Weights of a small image classifier.
Model: 32-pixel images, depths [4, 4, 4].
Training: adamw at rate 0.0012, 10900 steps, batches of 64, held-out accuracy 97%.
Rows from block 4, named by matrix and row number. Rows with one number belong to one channel. Each number is 200 + 40 x the weight over its row's rms, rounded and kept within 0 to 999. All counts start at 0. After the name is the row's rms in percent of the matrix's.
# convs0: expand pointwise conv (model.blocks.4.convs.0.weight, 512x128x1x1), inputs 64-127
# convs2: project pointwise conv (model.blocks.4.convs.2.weight, 128x512x1x1, transposed), outputs 64-127
convs0.227,105,254,261,164,197,226,144,186,149,198,236,186,156,173,200,194,158,209,295,199,265,168,126,167,150,272,211,202,233,197,215,276,165,201,159,223,276,226,159,175,170,240,238,159,224,185,218,238,212,155,324,248,208,197,197,227,260,242,193,187,233,243,172,217,188
convs0.228,093,230,170,209,208,247,235,261,126,212,187,250,204,220,179,230,173,183,184,196,228,225,204,158,262,179,157,206,154,103,186,164,185,225,224,210,207,208,180,200,201,151,241,243,200,175,216,245,214,166,182,251,218,235,224,158,221,214,278,191,225,120,186,109,181
convs0.229,103,197,178,204,218,275,183,194,209,104,179,165,250,188,190,261,226,189,186,183,132,171,211,215,260,207,156,126,262,215,206,225,266,178,252,164,163,211,233,125,259,133,215,216,185,203,164,192,230,142,102,178,201,175,183,86,208,198,281,199,204,171,214,173,213
convs0.230,097,229,160,317,304,199,142,224,217,205,224,193,208,162,189,224,193,215,232,140,153,166,278,186,215,122,173,227,206,191,171,230,137,223,261,153,169,219,212,182,201,204,177,207,238,183,160,252,253,210,287,243,321,250,218,140,221,213,208,237,208,151,200,160,171
convs0.231,101,221,185,229,285,171,183,191,170,235,231,223,172,216,195,203,165,125,143,221,217,202,144,225,152,183,129,190,236,229,197,154,220,209,188,180,187,259,220,231,123,213,178,229,191,112,176,192,182,218,211,191,229,283,222,194,175,185,143,225,277,225,144,252,164
convs0.232,099,220,200,192,192,215,259,241,140,113,218,236,186,268,220,201,175,206,212,225,154,276,154,181,227,261,244,132,195,232,205,187,322,183,189,202,174,199,194,221,188,196,249,179,177,226,238,188,177,224,132,216,174,233,200,195,192,156,198,177,265,153,175,212,209
convs0.233,094,223,236,203,230,204,73,203,216,246,253,169,190,167,174,167,187,159,246,208,157,183,269,223,118,197,139,232,246,275,187,183,197,219,256,150,156,228,233,253,174,228,127,224,274,184,117,175,181,237,228,155,238,255,242,210,192,195,107,229,230,273,216,262,177
convs0.234,103,183,166,142,154,240,259,249,192,189,244,222,211,212,117,207,209,269,211,209,200,241,113,171,164,202,295,172,214,185,222,188,213,236,192,251,211,175,182,190,195,210,251,125,172,183,238,102,191,262,200,220,221,201,152,170,266,182,205,147,244,175,231,192,167
convs0.235,100,283,192,263,272,218,108,198,228,186,175,184,207,171,252,244,194,198,250,179,191,187,254,212,178,202,190,200,231,194,241,307,247,172,233,239,196,244,206,192,142,232,206,192,243,149,164,324,231,201,233,204,244,263,286,167,188,204,227,167,160,201,158,157,226
convs0.236,108,266,204,201,256,158,181,197,250,233,171,151,197,146,217,229,204,251,156,211,203,157,112,210,162,142,228,232,227,181,198,257,128,217,181,211,294,206,214,197,146,260,155,231,234,171,223,231,273,174,229,262,245,230,177,140,209,245,193,199,183,196,192,211,168
convs0.237,102,211,214,218,155,162,235,271,168,232,167,216,139,206,198,204,173,231,233,222,258,241,216,130,215,228,238,244,109,155,215,127,206,194,251,248,221,168,139,189,188,199,296,208,205,156,204,198,150,199,205,231,185,247,202,228,204,242,211,169,200,172,183,158,209
convs0.238,105,138,208,165,155,212,234,202,145,160,212,200,204,190,193,186,241,228,219,207,177,210,207,223,231,180,158,197,120,115,185,165,137,213,191,126,150,191,191,195,303,118,190,233,239,243,246,182,182,233,173,232,185,189,158,194,161,194,204,234,168,196,190,182,172
convs0.239,114,259,196,205,237,177,146,221,256,256,120,108,166,166,209,299,142,175,228,161,185,180,222,204,170,196,233,248,279,259,235,236,206,196,195,235,266,151,259,193,112,240,201,105,196,183,191,231,208,120,226,196,242,187,218,175,129,176,193,185,188,154,221,181,211
convs0.240,097,167,200,163,187,210,191,120,222,205,180,157,318,172,212,205,258,194,112,188,123,187,216,289,180,170,200,214,231,206,217,261,220,204,186,158,197,195,262,189,213,130,64,212,152,230,210,202,267,168,117,144,193,131,170,185,164,196,199,220,143,232,165,163,178
convs0.241,109,154,222,208,245,209,202,249,187,205,266,227,165,199,196,180,131,164,228,188,221,278,278,189,212,174,173,125,220,257,90,132,179,204,203,110,133,228,215,196,234,192,218,243,205,230,207,189,178,166,187,195,229,205,188,202,193,180,186,280,273,200,234,216,216
convs0.242,094,192,115,222,166,221,289,222,194,211,148,243,292,219,189,239,192,152,161,188,211,270,233,193,238,192,202,220,193,161,252,182,287,251,198,250,175,148,217,166,183,179,188,192,135,181,232,204,239,221,140,203,185,183,256,205,193,166,251,126,136,173,210,118,156
convs0.243,089,178,181,129,213,167,227,158,162,264,159,226,190,159,260,152,170,215,233,216,205,237,183,231,177,255,240,200,213,193,193,200,203,148,92,202,265,204,208,223,176,252,225,217,145,244,244,185,175,216,169,209,151,201,227,238,111,228,174,185,144,227,110,164,225
convs0.244,106,218,201,226,233,191,173,179,202,98,265,215,202,198,209,201,239,111,224,172,162,165,239,233,259,203,101,181,201,235,201,192,223,211,209,114,157,225,219,156,230,127,212,194,239,201,156,202,293,145,184,170,193,212,179,125,178,202,234,234,183,173,224,229,239
convs0.245,101,173,217,244,218,202,193,217,207,172,202,167,220,197,199,200,215,112,173,139,173,202,315,232,300,177,131,170,202,207,171,184,215,187,217,128,181,178,232,167,260,130,177,227,201,212,195,167,234,168,159,160,196,212,187,133,138,157,268,268,183,172,229,153,217
convs0.246,098,256,181,197,259,184,222,269,208,136,127,186,201,204,182,217,138,117,148,180,241,174,212,183,293,176,172,210,211,210,206,191,216,195,209,217,235,206,178,165,189,174,246,189,181,144,175,220,233,149,127,171,216,219,236,133,168,217,286,188,238,108,243,205,205
convs0.247,108,254,200,110,175,229,227,128,197,215,163,197,188,233,164,208,153,200,193,264,179,185,177,223,169,190,176,178,293,272,233,223,196,169,229,227,215,104,226,150,183,163,174,145,111,219,221,167,191,134,169,104,166,72,187,193,159,187,196,189,216,232,219,155,189
convs0.248,097,211,236,209,156,124,197,108,218,207,190,169,189,196,307,137,205,169,204,176,233,178,171,219,219,209,178,213,217,247,175,171,165,85,190,178,235,202,125,190,225,194,223,202,168,180,184,189,199,152,172,193,102,173,172,234,231,191,181,198,202,221,128,253,279
convs0.249,110,258,167,196,185,229,173,140,203,232,229,193,185,215,225,207,141,190,254,297,213,199,222,122,103,229,199,220,257,193,211,215,252,159,238,248,206,232,172,208,162,223,217,201,165,177,207,204,161,161,257,182,187,225,196,212,260,260,184,165,233,242,153,183,216
convs0.250,103,212,257,212,181,188,187,164,211,163,211,166,221,113,292,150,213,219,194,190,222,149,165,167,221,220,202,247,224,209,148,200,202,122,184,183,270,212,151,214,251,193,183,215,215,232,225,185,265,123,193,219,181,206,139,168,298,236,231,185,196,188,153,210,316
convs0.251,090,179,139,224,212,176,228,267,135,229,213,217,159,191,102,184,170,225,213,242,261,251,165,220,169,191,262,255,170,192,208,143,154,282,241,240,234,210,156,167,183,249,259,171,199,156,280,186,194,220,209,206,224,262,217,216,253,192,198,201,218,153,252,164,124
convs0.252,105,171,183,225,243,222,185,212,220,128,223,224,194,185,169,220,237,135,197,145,147,227,260,254,235,175,111,173,171,163,199,182,192,232,216,110,146,180,245,178,226,142,140,201,286,214,214,231,222,237,210,204,233,209,195,162,139,176,209,247,131,207,248,249,200
convs0.253,106,204,207,263,222,184,145,255,176,252,221,222,171,176,191,171,169,203,294,135,208,172,231,171,226,218,207,239,173,168,191,162,197,211,202,181,98,241,189,249,209,209,254,245,237,183,191,259,183,248,262,259,257,304,280,237,185,183,216,233,238,188,183,162,215
convs0.254,101,202,168,163,160,183,202,196,245,176,240,127,213,222,151,272,249,255,168,227,185,221,113,273,153,178,205,200,199,159,269,215,173,268,247,239,243,196,241,189,149,215,131,123,226,178,218,148,245,206,160,198,211,213,117,160,239,201,140,181,172,215,215,259,173
convs0.255,097,214,204,250,238,264,161,190,257,227,241,221,203,246,250,156,143,125,221,209,223,183,224,121,170,225,252,177,216,233,211,188,212,124,171,213,171,279,185,230,226,236,254,226,208,175,118,236,186,213,283,172,186,221,225,196,253,253,240,203,273,226,178,245,259
convs0.256,101,187,207,188,182,178,271,188,231,207,182,162,221,174,195,176,265,177,138,203,233,203,209,265,266,218,133,236,195,135,242,204,187,207,157,190,195,134,191,167,241,137,125,205,203,220,233,208,270,180,131,195,168,152,268,199,136,135,234,192,122,198,186,181,191
convs0.257,104,180,214,171,161,195,243,164,213,136,246,214,228,185,172,211,324,191,175,197,168,166,211,260,237,173,138,224,164,107,232,220,149,210,174,176,183,170,201,192,228,95,142,220,234,195,196,229,249,182,166,204,194,137,164,188,183,214,259,247,155,228,219,167,169
convs0.258,102,265,253,184,228,200,173,128,185,202,232,182,170,235,187,151,174,160,270,228,149,189,194,188,140,221,124,197,248,235,190,234,199,201,231,200,200,171,163,218,187,223,199,189,237,149,141,219,191,202,260,193,173,233,166,193,217,224,127,204,192,261,154,243,186
convs0.259,107,263,182,249,277,231,77,222,212,236,178,204,134,186,210,220,126,169,240,199,191,174,244,143,147,173,216,230,233,260,200,255,219,189,165,218,192,245,243,213,127,277,220,215,235,143,168,295,203,169,299,177,223,207,240,207,219,215,202,173,221,188,201,202,186
convs0.260,099,159,226,150,160,110,187,143,260,242,230,213,178,241,241,183,295,214,163,237,128,155,184,234,165,151,189,260,173,161,185,240,214,193,211,249,235,185,187,250,167,214,152,216,197,199,216,186,161,232,233,221,160,171,162,213,173,184,166,212,111,282,160,212,213
convs0.261,093,227,144,240,281,162,144,212,226,196,227,159,200,229,148,183,158,128,184,165,159,238,173,198,185,170,103,209,245,224,215,205,194,214,188,195,203,201,198,208,138,211,128,137,208,130,147,208,215,165,192,185,218,238,161,187,197,147,207,187,185,217,208,237,162
convs0.262,121,218,170,185,221,172,172,151,275,178,144,132,266,139,218,242,196,171,156,195,167,153,177,236,204,136,188,254,254,206,234,258,177,192,191,179,260,117,249,155,185,181,113,200,152,209,225,221,295,148,120,170,212,171,167,121,163,196,228,169,180,191,191,197,209
convs0.263,098,218,158,229,279,150,178,230,208,291,143,191,205,167,211,196,136,173,204,118,237,219,171,179,187,203,273,235,228,260,178,152,247,189,164,205,242,201,219,239,116,307,181,224,174,181,258,195,201,213,152,240,232,282,247,212,203,116,184,90,223,125,188,188,228
convs0.264,097,182,171,189,167,245,188,145,235,177,206,154,254,175,161,197,271,210,156,267,112,186,179,258,153,159,188,179,212,187,218,286,238,218,219,212,163,184,243,152,234,168,52,174,213,203,220,183,261,199,167,172,162,180,158,157,226,177,189,206,160,253,186,187,191
convs0.265,108,210,182,192,169,226,198,176,204,214,154,186,206,160,233,252,196,238,187,241,169,161,209,180,188,191,223,262,213,168,239,293,226,171,281,309,177,157,214,153,192,174,200,162,213,230,251,244,231,151,191,203,201,156,227,156,239,258,233,187,194,185,195,87,206
convs0.266,103,194,140,242,239,185,156,235,253,250,175,191,200,237,198,197,145,192,219,176,218,208,198,201,168,191,257,246,221,277,221,237,220,219,193,258,199,247,235,232,77,323,206,183,175,174,175,244,182,220,239,207,215,223,296,221,251,150,173,170,205,183,236,223,206
convs0.267,109,203,224,273,183,193,178,278,235,211,187,163,204,197,217,201,207,251,209,157,157,160,254,136,214,187,268,248,169,177,189,204,200,172,280,222,169,132,194,208,271,204,268,182,242,216,209,207,206,201,241,236,191,207,199,129,256,202,230,230,251,163,290,157,230
convs0.268,109,178,224,212,232,202,184,275,155,174,236,176,160,212,200,186,142,186,249,178,259,237,203,206,182,177,233,113,251,266,106,130,223,189,205,168,165,252,208,206,215,187,207,210,186,227,205,176,183,204,226,208,223,226,180,203,232,189,180,202,327,199,270,244,227
convs0.269,110,217,243,183,201,165,190,203,190,175,259,179,231,159,191,184,240,237,186,229,205,213,156,248,200,195,205,165,192,189,123,189,173,200,160,122,218,256,216,223,242,214,177,205,266,240,135,187,242,238,222,241,236,217,138,154,246,254,169,205,207,229,166,278,184
convs0.270,100,239,198,229,256,153,159,187,215,140,135,122,208,110,261,208,212,122,210,149,190,127,217,219,252,186,166,222,221,233,162,222,175,197,181,136,241,156,201,207,169,176,178,190,228,218,213,253,313,109,192,200,169,222,204,144,158,199,243,248,150,147,195,210,259
convs0.271,105,237,246,178,173,200,232,203,107,185,196,254,148,215,259,169,185,186,213,221,273,214,158,145,237,234,194,221,180,140,166,135,212,175,88,213,224,189,117,228,188,168,262,193,186,190,225,227,153,194,217,260,157,226,232,208,166,264,219,243,258,182,137,212,222
convs0.272,085,176,116,187,195,237,211,201,239,185,209,199,264,166,41,241,275,212,151,218,190,241,252,269,169,208,223,169,178,179,264,233,192,315,219,249,197,258,217,175,205,205,179,162,216,176,242,179,234,236,157,196,264,209,220,206,182,208,214,171,139,208,216,176,113
convs0.273,109,181,171,238,220,226,259,169,167,84,193,222,260,220,192,208,217,194,163,204,182,175,213,178,287,165,151,125,221,189,200,171,229,176,207,184,191,184,203,125,239,73,183,244,158,228,257,216,243,133,143,183,173,191,196,108,211,192,312,193,221,180,225,149,231
convs0.274,107,243,145,253,233,217,214,240,171,215,154,251,182,223,187,201,182,217,222,172,288,209,196,140,239,274,254,226,196,177,252,232,218,184,222,286,216,207,163,203,145,258,302,144,194,124,195,238,188,192,225,229,211,225,297,201,258,220,234,120,207,154,219,156,219
convs0.275,110,202,216,247,190,193,204,243,197,251,177,205,198,159,242,176,197,197,236,137,240,209,193,196,238,287,236,191,125,150,210,155,201,214,190,210,235,238,150,221,204,214,292,144,233,184,191,249,187,240,235,300,232,225,228,216,180,166,235,204,200,150,149,190,189
convs0.276,101,198,161,179,211,193,259,237,181,186,254,150,239,190,102,238,271,231,169,196,194,225,146,255,199,223,195,154,195,163,244,215,225,311,212,231,217,208,235,170,187,172,167,196,175,175,162,153,229,243,163,189,268,190,168,177,205,231,186,174,171,226,234,213,95
convs0.277,091,210,296,247,161,164,202,167,204,238,204,189,191,135,383,181,243,225,197,121,191,121,216,225,216,270,209,232,142,172,187,229,223,151,165,226,218,207,122,268,218,178,228,258,214,216,207,223,242,201,229,271,209,190,148,199,195,167,230,228,139,187,125,211,291
convs0.278,095,201,232,197,208,182,172,258,122,211,176,195,98,166,187,175,199,243,242,167,277,237,164,182,223,281,257,268,189,232,175,201,181,223,157,253,242,185,156,227,162,295,317,147,250,176,163,233,199,244,242,235,244,246,246,265,259,201,161,147,191,186,220,241,170
convs2.227,108,253,223,229,146,240,190,202,244,196,225,157,199,197,141,195,213,188,183,116,152,216,238,170,188,256,153,205,185,180,185,113,227,177,224,184,128,221,193,201,276,183,176,205,166,281,204,99,246,201,196,142,133,224,193,189,186,173,183,135,211,206,229,226,234
convs2.228,118,180,215,147,228,211,251,231,98,239,220,162,232,204,212,189,212,200,137,223,94,127,165,173,150,135,206,196,218,235,212,257,193,192,206,218,245,212,215,177,154,239,175,285,214,160,149,222,159,225,231,234,227,149,275,210,163,188,179,197,131,212,162,276,157
convs2.229,100,143,252,163,218,190,249,152,251,214,140,230,189,282,190,167,156,146,217,239,205,162,192,248,206,219,225,198,175,140,245,257,264,203,244,194,182,175,203,240,151,210,217,175,185,160,115,235,211,199,226,266,197,132,121,201,226,229,225,229,192,217,162,137,210
convs2.230,102,152,220,177,175,187,214,184,176,218,239,272,182,186,249,208,241,178,176,223,206,200,165,283,208,237,222,182,138,109,192,229,221,151,136,202,171,187,212,267,210,204,199,243,211,200,114,253,218,104,241,308,197,179,179,206,178,244,193,238,194,155,144,236,227
convs2.231,097,146,154,201,204,249,186,73,175,179,159,200,197,274,151,127,138,178,177,205,219,237,175,203,202,222,249,226,166,146,208,199,197,190,238,208,243,220,175,206,143,194,208,232,211,185,180,235,182,160,130,209,219,143,232,236,243,267,236,197,213,243,223,220,259
convs2.232,087,140,199,191,132,138,184,209,200,202,159,226,219,229,232,211,182,71,140,174,178,154,166,245,203,144,320,190,174,117,208,220,243,205,203,143,197,218,234,191,173,280,172,184,173,211,96,210,194,228,219,262,225,185,143,246,170,293,231,267,187,208,157,123,182
convs2.233,090,183,170,189,204,172,192,208,220,211,116,263,282,202,218,194,216,201,220,214,144,162,226,193,177,141,245,224,140,227,187,229,211,251,156,225,191,194,224,239,219,208,211,204,233,220,267,226,245,208,222,222,206,197,197,260,247,232,222,184,187,238,146,177,123
convs2.234,114,214,193,202,154,182,235,168,237,183,229,135,175,200,241,216,179,149,145,166,124,182,222,255,131,127,232,164,261,267,153,154,199,220,214,226,206,183,220,194,218,264,220,219,198,249,209,109,209,251,244,183,198,202,261,216,154,225,125,225,255,206,165,216,175
convs2.235,107,209,180,206,136,200,163,193,279,255,256,183,157,155,228,251,219,221,164,165,236,199,242,203,229,164,210,280,209,192,204,132,246,205,180,167,201,170,212,138,310,130,289,191,158,222,151,158,236,183,237,172,218,268,201,182,136,138,206,193,178,206,218,253,209
convs2.236,109,151,195,237,189,238,234,238,145,213,214,192,201,127,235,205,247,229,243,195,214,163,187,132,165,233,248,180,185,227,226,243,235,173,236,232,238,202,194,261,182,201,103,272,241,182,122,220,225,180,173,164,117,181,169,186,197,215,105,211,212,63,213,269,157
convs2.237,093,186,256,224,186,170,233,226,154,162,216,152,184,255,215,151,203,218,233,163,251,275,243,193,127,214,158,235,298,178,226,221,215,228,202,122,211,163,218,189,195,200,152,158,140,164,181,227,179,203,143,120,238,189,197,298,156,169,237,219,196,215,159,177,195
convs2.238,120,147,164,210,196,209,234,211,136,180,172,193,187,165,243,201,190,193,231,177,252,188,165,263,138,151,273,155,268,182,240,256,221,228,194,161,301,183,219,225,125,248,193,263,171,179,146,227,190,221,231,175,200,226,193,191,122,220,186,237,208,165,205,200,177
convs2.239,112,252,234,229,156,155,147,173,144,270,187,304,212,171,222,188,251,259,228,105,163,248,237,202,161,197,147,232,202,217,171,194,189,240,194,165,195,177,174,146,205,159,231,154,174,190,181,166,247,194,130,178,159,225,218,156,174,193,171,210,213,212,228,242,200
convs2.240,091,168,165,200,205,201,161,141,291,215,165,233,191,209,183,196,134,192,151,265,265,192,161,283,254,119,221,214,137,173,163,161,203,195,200,204,208,192,249,178,186,200,254,217,219,222,201,211,216,214,223,287,225,152,180,217,189,264,219,238,200,212,198,198,198
convs2.241,093,260,167,227,179,153,235,232,240,185,241,196,207,192,156,194,183,287,167,148,187,226,237,250,133,201,143,270,252,243,172,148,211,199,186,239,191,101,160,189,247,192,198,216,211,157,190,159,272,255,280,202,204,198,168,187,188,208,159,165,248,159,244,212,243
convs2.242,075,157,160,252,151,133,268,194,237,198,260,146,192,209,166,158,212,180,186,226,237,139,187,176,239,184,190,207,239,203,169,214,194,200,223,222,160,237,200,181,202,189,209,226,256,201,138,150,195,237,189,159,127,273,223,224,246,272,135,215,253,136,182,148,217
convs2.243,069,234,223,201,231,248,157,258,168,158,151,180,194,259,167,147,172,187,247,208,189,180,207,203,132,273,206,150,252,228,201,241,162,223,201,131,252,241,181,192,194,241,172,215,185,195,168,215,167,209,130,162,219,214,190,183,202,195,219,267,249,198,163,226,227
convs2.244,103,159,215,171,207,300,219,167,194,194,194,84,223,223,202,206,182,202,236,284,243,136,131,227,219,247,188,105,236,182,180,149,226,177,195,203,232,288,176,210,167,222,156,190,243,137,211,215,192,228,194,235,245,115,183,225,215,128,205,238,197,145,197,208,210
convs2.245,087,199,273,211,241,196,172,173,211,159,166,186,187,228,229,161,137,202,272,183,282,265,219,273,228,256,261,220,212,176,169,214,244,199,226,195,242,113,165,176,193,186,260,147,136,189,203,201,191,232,155,165,255,155,123,195,194,160,249,248,240,190,228,140,226
convs2.246,109,213,194,174,154,246,232,244,232,215,288,166,190,187,208,240,177,205,195,237,241,124,157,257,200,223,215,195,188,141,208,212,254,194,151,209,216,160,264,236,207,207,226,168,208,154,153,197,230,228,316,238,233,157,222,141,153,179,146,241,161,102,190,262,239
convs2.247,114,229,219,205,232,233,135,96,196,204,199,207,238,165,155,216,211,211,169,189,210,266,200,187,190,232,202,173,178,201,174,106,153,160,162,194,245,240,144,228,204,211,214,250,220,209,162,157,151,119,216,199,220,164,154,169,161,133,223,226,153,281,242,285,228
convs2.248,086,146,216,141,177,176,249,172,172,266,206,105,152,227,257,219,215,239,236,215,184,156,229,225,201,179,164,168,165,243,215,190,161,272,216,173,184,153,256,195,139,143,235,229,202,184,111,201,172,237,252,202,232,208,160,193,170,150,248,133,143,271,185,204,154
convs2.249,110,195,199,199,197,241,240,139,157,253,194,193,156,224,254,186,211,250,159,244,189,170,158,178,165,209,198,113,171,221,197,237,133,239,240,179,225,240,229,238,155,228,230,232,287,101,165,250,198,162,224,233,168,118,215,115,204,135,202,235,188,239,197,213,163
convs2.250,107,231,211,167,220,271,242,252,218,254,160,214,141,168,240,231,149,234,209,232,199,232,182,266,203,209,138,238,274,249,190,190,238,238,156,245,221,184,175,211,222,208,173,148,142,192,277,236,240,214,194,208,185,167,154,211,126,174,186,206,255,213,193,249,151
convs2.251,086,153,194,199,213,203,229,236,129,290,225,236,257,142,205,167,250,218,257,154,183,232,237,175,207,201,233,230,280,174,253,220,358,217,182,142,216,184,196,237,177,199,143,215,185,185,138,197,201,179,155,177,193,198,200,301,180,230,234,232,256,151,190,216,127
convs2.252,111,156,202,260,180,168,202,193,240,185,139,163,208,227,235,191,186,178,189,166,289,192,150,232,174,129,258,186,241,238,217,245,252,226,226,157,279,160,258,179,128,273,232,234,149,165,169,188,245,214,155,157,135,240,211,189,140,218,176,260,243,204,152,139,167
convs2.253,093,204,190,181,193,226,215,159,296,163,259,151,133,242,239,201,155,149,74,263,215,213,151,239,173,178,270,151,172,164,167,167,169,118,183,205,198,156,226,244,195,274,243,172,213,157,196,187,201,170,272,269,249,149,195,139,187,221,161,265,188,133,148,226,241
convs2.254,098,193,232,205,171,225,195,191,181,246,261,252,158,131,197,200,228,219,146,165,210,185,199,187,145,252,159,213,223,222,214,173,156,172,230,152,184,176,229,151,178,177,190,221,164,123,143,189,224,208,239,174,229,205,214,179,100,141,171,201,231,220,252,256,200
convs2.255,079,166,283,123,265,194,246,126,180,229,216,189,267,195,243,195,194,211,98,271,139,138,258,158,250,224,168,175,188,241,243,233,160,170,198,173,179,234,192,147,190,216,223,251,220,173,126,221,106,215,209,208,242,144,198,206,250,185,220,201,145,295,191,157,206
convs2.256,090,237,230,240,190,117,251,202,242,230,248,268,135,204,166,169,177,169,210,144,138,205,177,198,189,221,198,252,219,223,202,245,219,223,156,186,108,187,167,194,205,175,236,190,174,158,249,183,204,150,165,209,177,221,193,199,209,227,199,200,295,219,134,220,224
convs2.257,114,149,171,224,230,222,178,120,211,209,158,194,250,189,122,182,105,144,182,198,188,169,118,169,197,206,251,182,246,226,196,193,148,183,201,228,228,260,167,200,263,216,232,201,196,192,231,165,186,229,190,176,230,197,261,258,188,204,224,240,227,242,262,214,223
convs2.258,111,222,107,257,122,201,173,162,197,228,214,165,201,165,211,209,216,182,165,169,219,199,165,241,261,270,184,158,179,136,122,140,200,229,190,271,224,238,263,241,295,170,186,220,241,310,193,106,196,182,220,245,127,225,262,222,161,234,218,188,208,184,201,192,170
convs2.259,123,257,204,263,120,208,199,214,250,196,295,190,166,170,203,277,235,220,207,140,221,223,196,222,202,205,180,281,200,209,151,141,197,202,166,203,206,201,239,175,279,101,228,112,149,194,253,120,241,243,177,166,143,234,279,202,151,164,159,213,238,157,215,226,208
convs2.260,101,163,236,158,227,241,165,103,215,231,174,226,205,213,196,212,118,229,153,258,250,255,225,265,272,220,211,208,188,178,206,139,279,178,218,208,190,195,144,153,182,226,238,198,173,187,153,203,165,163,149,207,292,131,158,225,160,179,249,261,201,244,227,229,246
convs2.261,105,256,223,197,254,122,252,180,164,186,146,196,155,220,204,135,116,239,254,217,236,236,196,227,175,218,175,172,208,241,223,279,193,198,188,188,227,224,113,207,111,210,207,163,221,214,288,300,238,165,225,186,210,173,154,193,218,148,230,202,208,236,229,189,250
convs2.262,126,232,167,184,213,207,219,147,277,190,196,196,190,237,194,244,129,163,112,258,239,232,189,232,192,122,258,227,145,191,133,169,238,203,175,197,189,101,241,228,209,277,268,193,252,225,198,217,241,181,229,289,184,134,134,224,170,211,218,206,212,243,206,192,200
convs2.263,093,235,140,226,235,217,220,226,196,136,133,215,219,228,228,232,170,235,151,198,216,259,192,273,178,181,212,140,185,203,189,208,254,255,232,234,256,216,197,262,152,259,143,224,202,177,224,254,306,188,181,183,161,126,144,199,176,242,184,206,239,174,140,169,167
convs2.264,078,185,185,230,168,148,207,197,270,152,193,181,191,225,241,185,175,98,147,234,227,176,126,217,185,211,269,215,137,148,176,288,170,191,157,174,157,190,292,236,187,258,243,211,161,227,243,267,185,240,221,264,252,207,210,186,254,273,248,222,175,203,137,170,205
convs2.265,123,190,285,124,219,217,281,250,221,137,207,145,202,256,246,231,217,192,198,249,175,141,209,177,235,116,234,165,180,178,214,244,181,167,195,123,174,163,217,171,178,231,220,196,207,169,159,243,164,243,219,216,172,193,169,209,223,210,195,232,178,165,204,147,200
convs2.266,107,236,240,204,164,152,159,244,175,177,194,265,200,206,224,236,247,236,191,149,197,255,203,206,151,181,180,226,145,209,226,203,198,268,160,183,219,208,217,230,214,135,209,149,175,214,276,255,277,164,135,208,166,175,186,188,233,185,204,212,195,196,164,174,187
convs2.267,108,163,236,255,198,165,180,201,181,228,165,204,213,179,206,185,205,181,204,81,189,194,180,159,214,242,225,206,266,227,243,265,236,203,137,169,263,160,137,181,209,144,221,176,135,212,199,159,140,190,148,161,201,257,225,264,193,230,223,235,191,242,209,261,253
convs2.268,105,200,257,185,265,134,227,202,260,203,227,179,159,156,152,224,159,309,165,225,214,280,261,256,207,198,205,220,203,176,196,170,213,146,207,237,139,104,179,178,173,211,170,268,174,131,114,211,276,192,232,186,254,156,116,136,220,182,170,202,205,117,228,222,260
convs2.269,086,222,173,225,215,238,232,202,187,163,208,151,219,258,185,174,259,150,217,244,126,162,200,118,135,236,238,144,147,176,177,226,186,182,212,245,149,228,95,225,182,230,123,193,272,251,153,157,217,165,236,215,202,165,205,209,222,136,163,167,210,185,154,215,229
convs2.270,094,189,225,169,276,251,282,225,196,173,178,158,189,201,207,214,178,246,223,261,181,198,152,202,190,232,217,147,219,278,209,224,238,197,162,221,222,220,167,207,130,188,160,234,215,174,235,276,244,220,182,195,179,119,182,145,214,165,167,210,226,160,174,213,187
convs2.271,102,214,168,210,246,260,236,183,204,154,219,169,152,205,236,232,160,274,210,214,256,214,263,196,179,167,214,202,218,343,163,142,182,198,146,221,241,136,225,232,200,258,234,170,256,199,174,171,288,255,230,133,179,210,148,206,243,187,176,156,236,164,230,243,199
convs2.272,087,222,252,167,189,167,125,189,195,139,195,199,212,220,189,217,152,143,146,178,175,216,167,186,224,177,176,167,171,159,252,226,112,168,232,208,167,302,225,176,228,206,163,237,127,220,233,181,159,199,267,212,283,227,246,143,182,195,273,194,128,205,194,102,246
convs2.273,113,198,170,264,206,129,139,193,189,253,164,242,255,118,176,159,158,248,265,171,238,207,188,289,206,259,166,264,258,198,215,213,194,254,188,204,231,213,218,134,202,109,238,164,136,206,292,249,221,244,225,165,217,276,198,214,150,209,254,216,196,206,227,157,171
convs2.274,093,221,224,160,260,166,181,131,176,206,178,275,206,218,112,226,165,225,214,203,232,255,273,168,234,242,194,269,235,241,211,172,200,186,206,198,231,202,176,177,234,201,195,154,168,219,186,206,147,198,146,163,207,172,231,253,305,203,294,173,225,269,267,201,220
convs2.275,144,286,221,236,162,240,172,254,165,183,269,205,229,181,213,238,288,237,324,183,160,220,225,135,171,255,180,196,207,184,206,163,236,183,172,208,118,177,186,213,235,161,152,127,172,219,237,157,218,145,181,125,164,264,258,183,235,165,166,144,196,189,218,217,208
convs2.276,106,184,292,193,230,249,197,235,210,111,162,138,218,261,211,194,204,172,211,245,198,144,222,161,220,180,190,71,192,248,197,166,142,157,243,169,171,256,173,176,182,226,211,215,165,143,191,196,188,269,201,179,239,191,185,160,239,164,183,175,179,205,256,162,271
convs2.277,099,208,186,204,247,299,195,146,216,90,175,173,176,206,182,145,129,241,199,220,244,205,211,157,177,218,262,177,207,206,164,129,150,148,212,204,171,233,205,231,167,305,190,231,187,151,185,163,205,286,205,136,265,197,191,195,273,201,200,180,196,166,267,150,213
convs2.278,085,183,196,166,241,258,176,210,163,241,163,230,221,226,186,147,207,260,215,212,203,219,222,165,200,214,105,243,153,208,164,189,186,261,263,270,230,181,218,216,202,140,124,179,257,195,212,285,199,241,149,216,183,150,187,256,185,175,229,191,150,184,158,172,168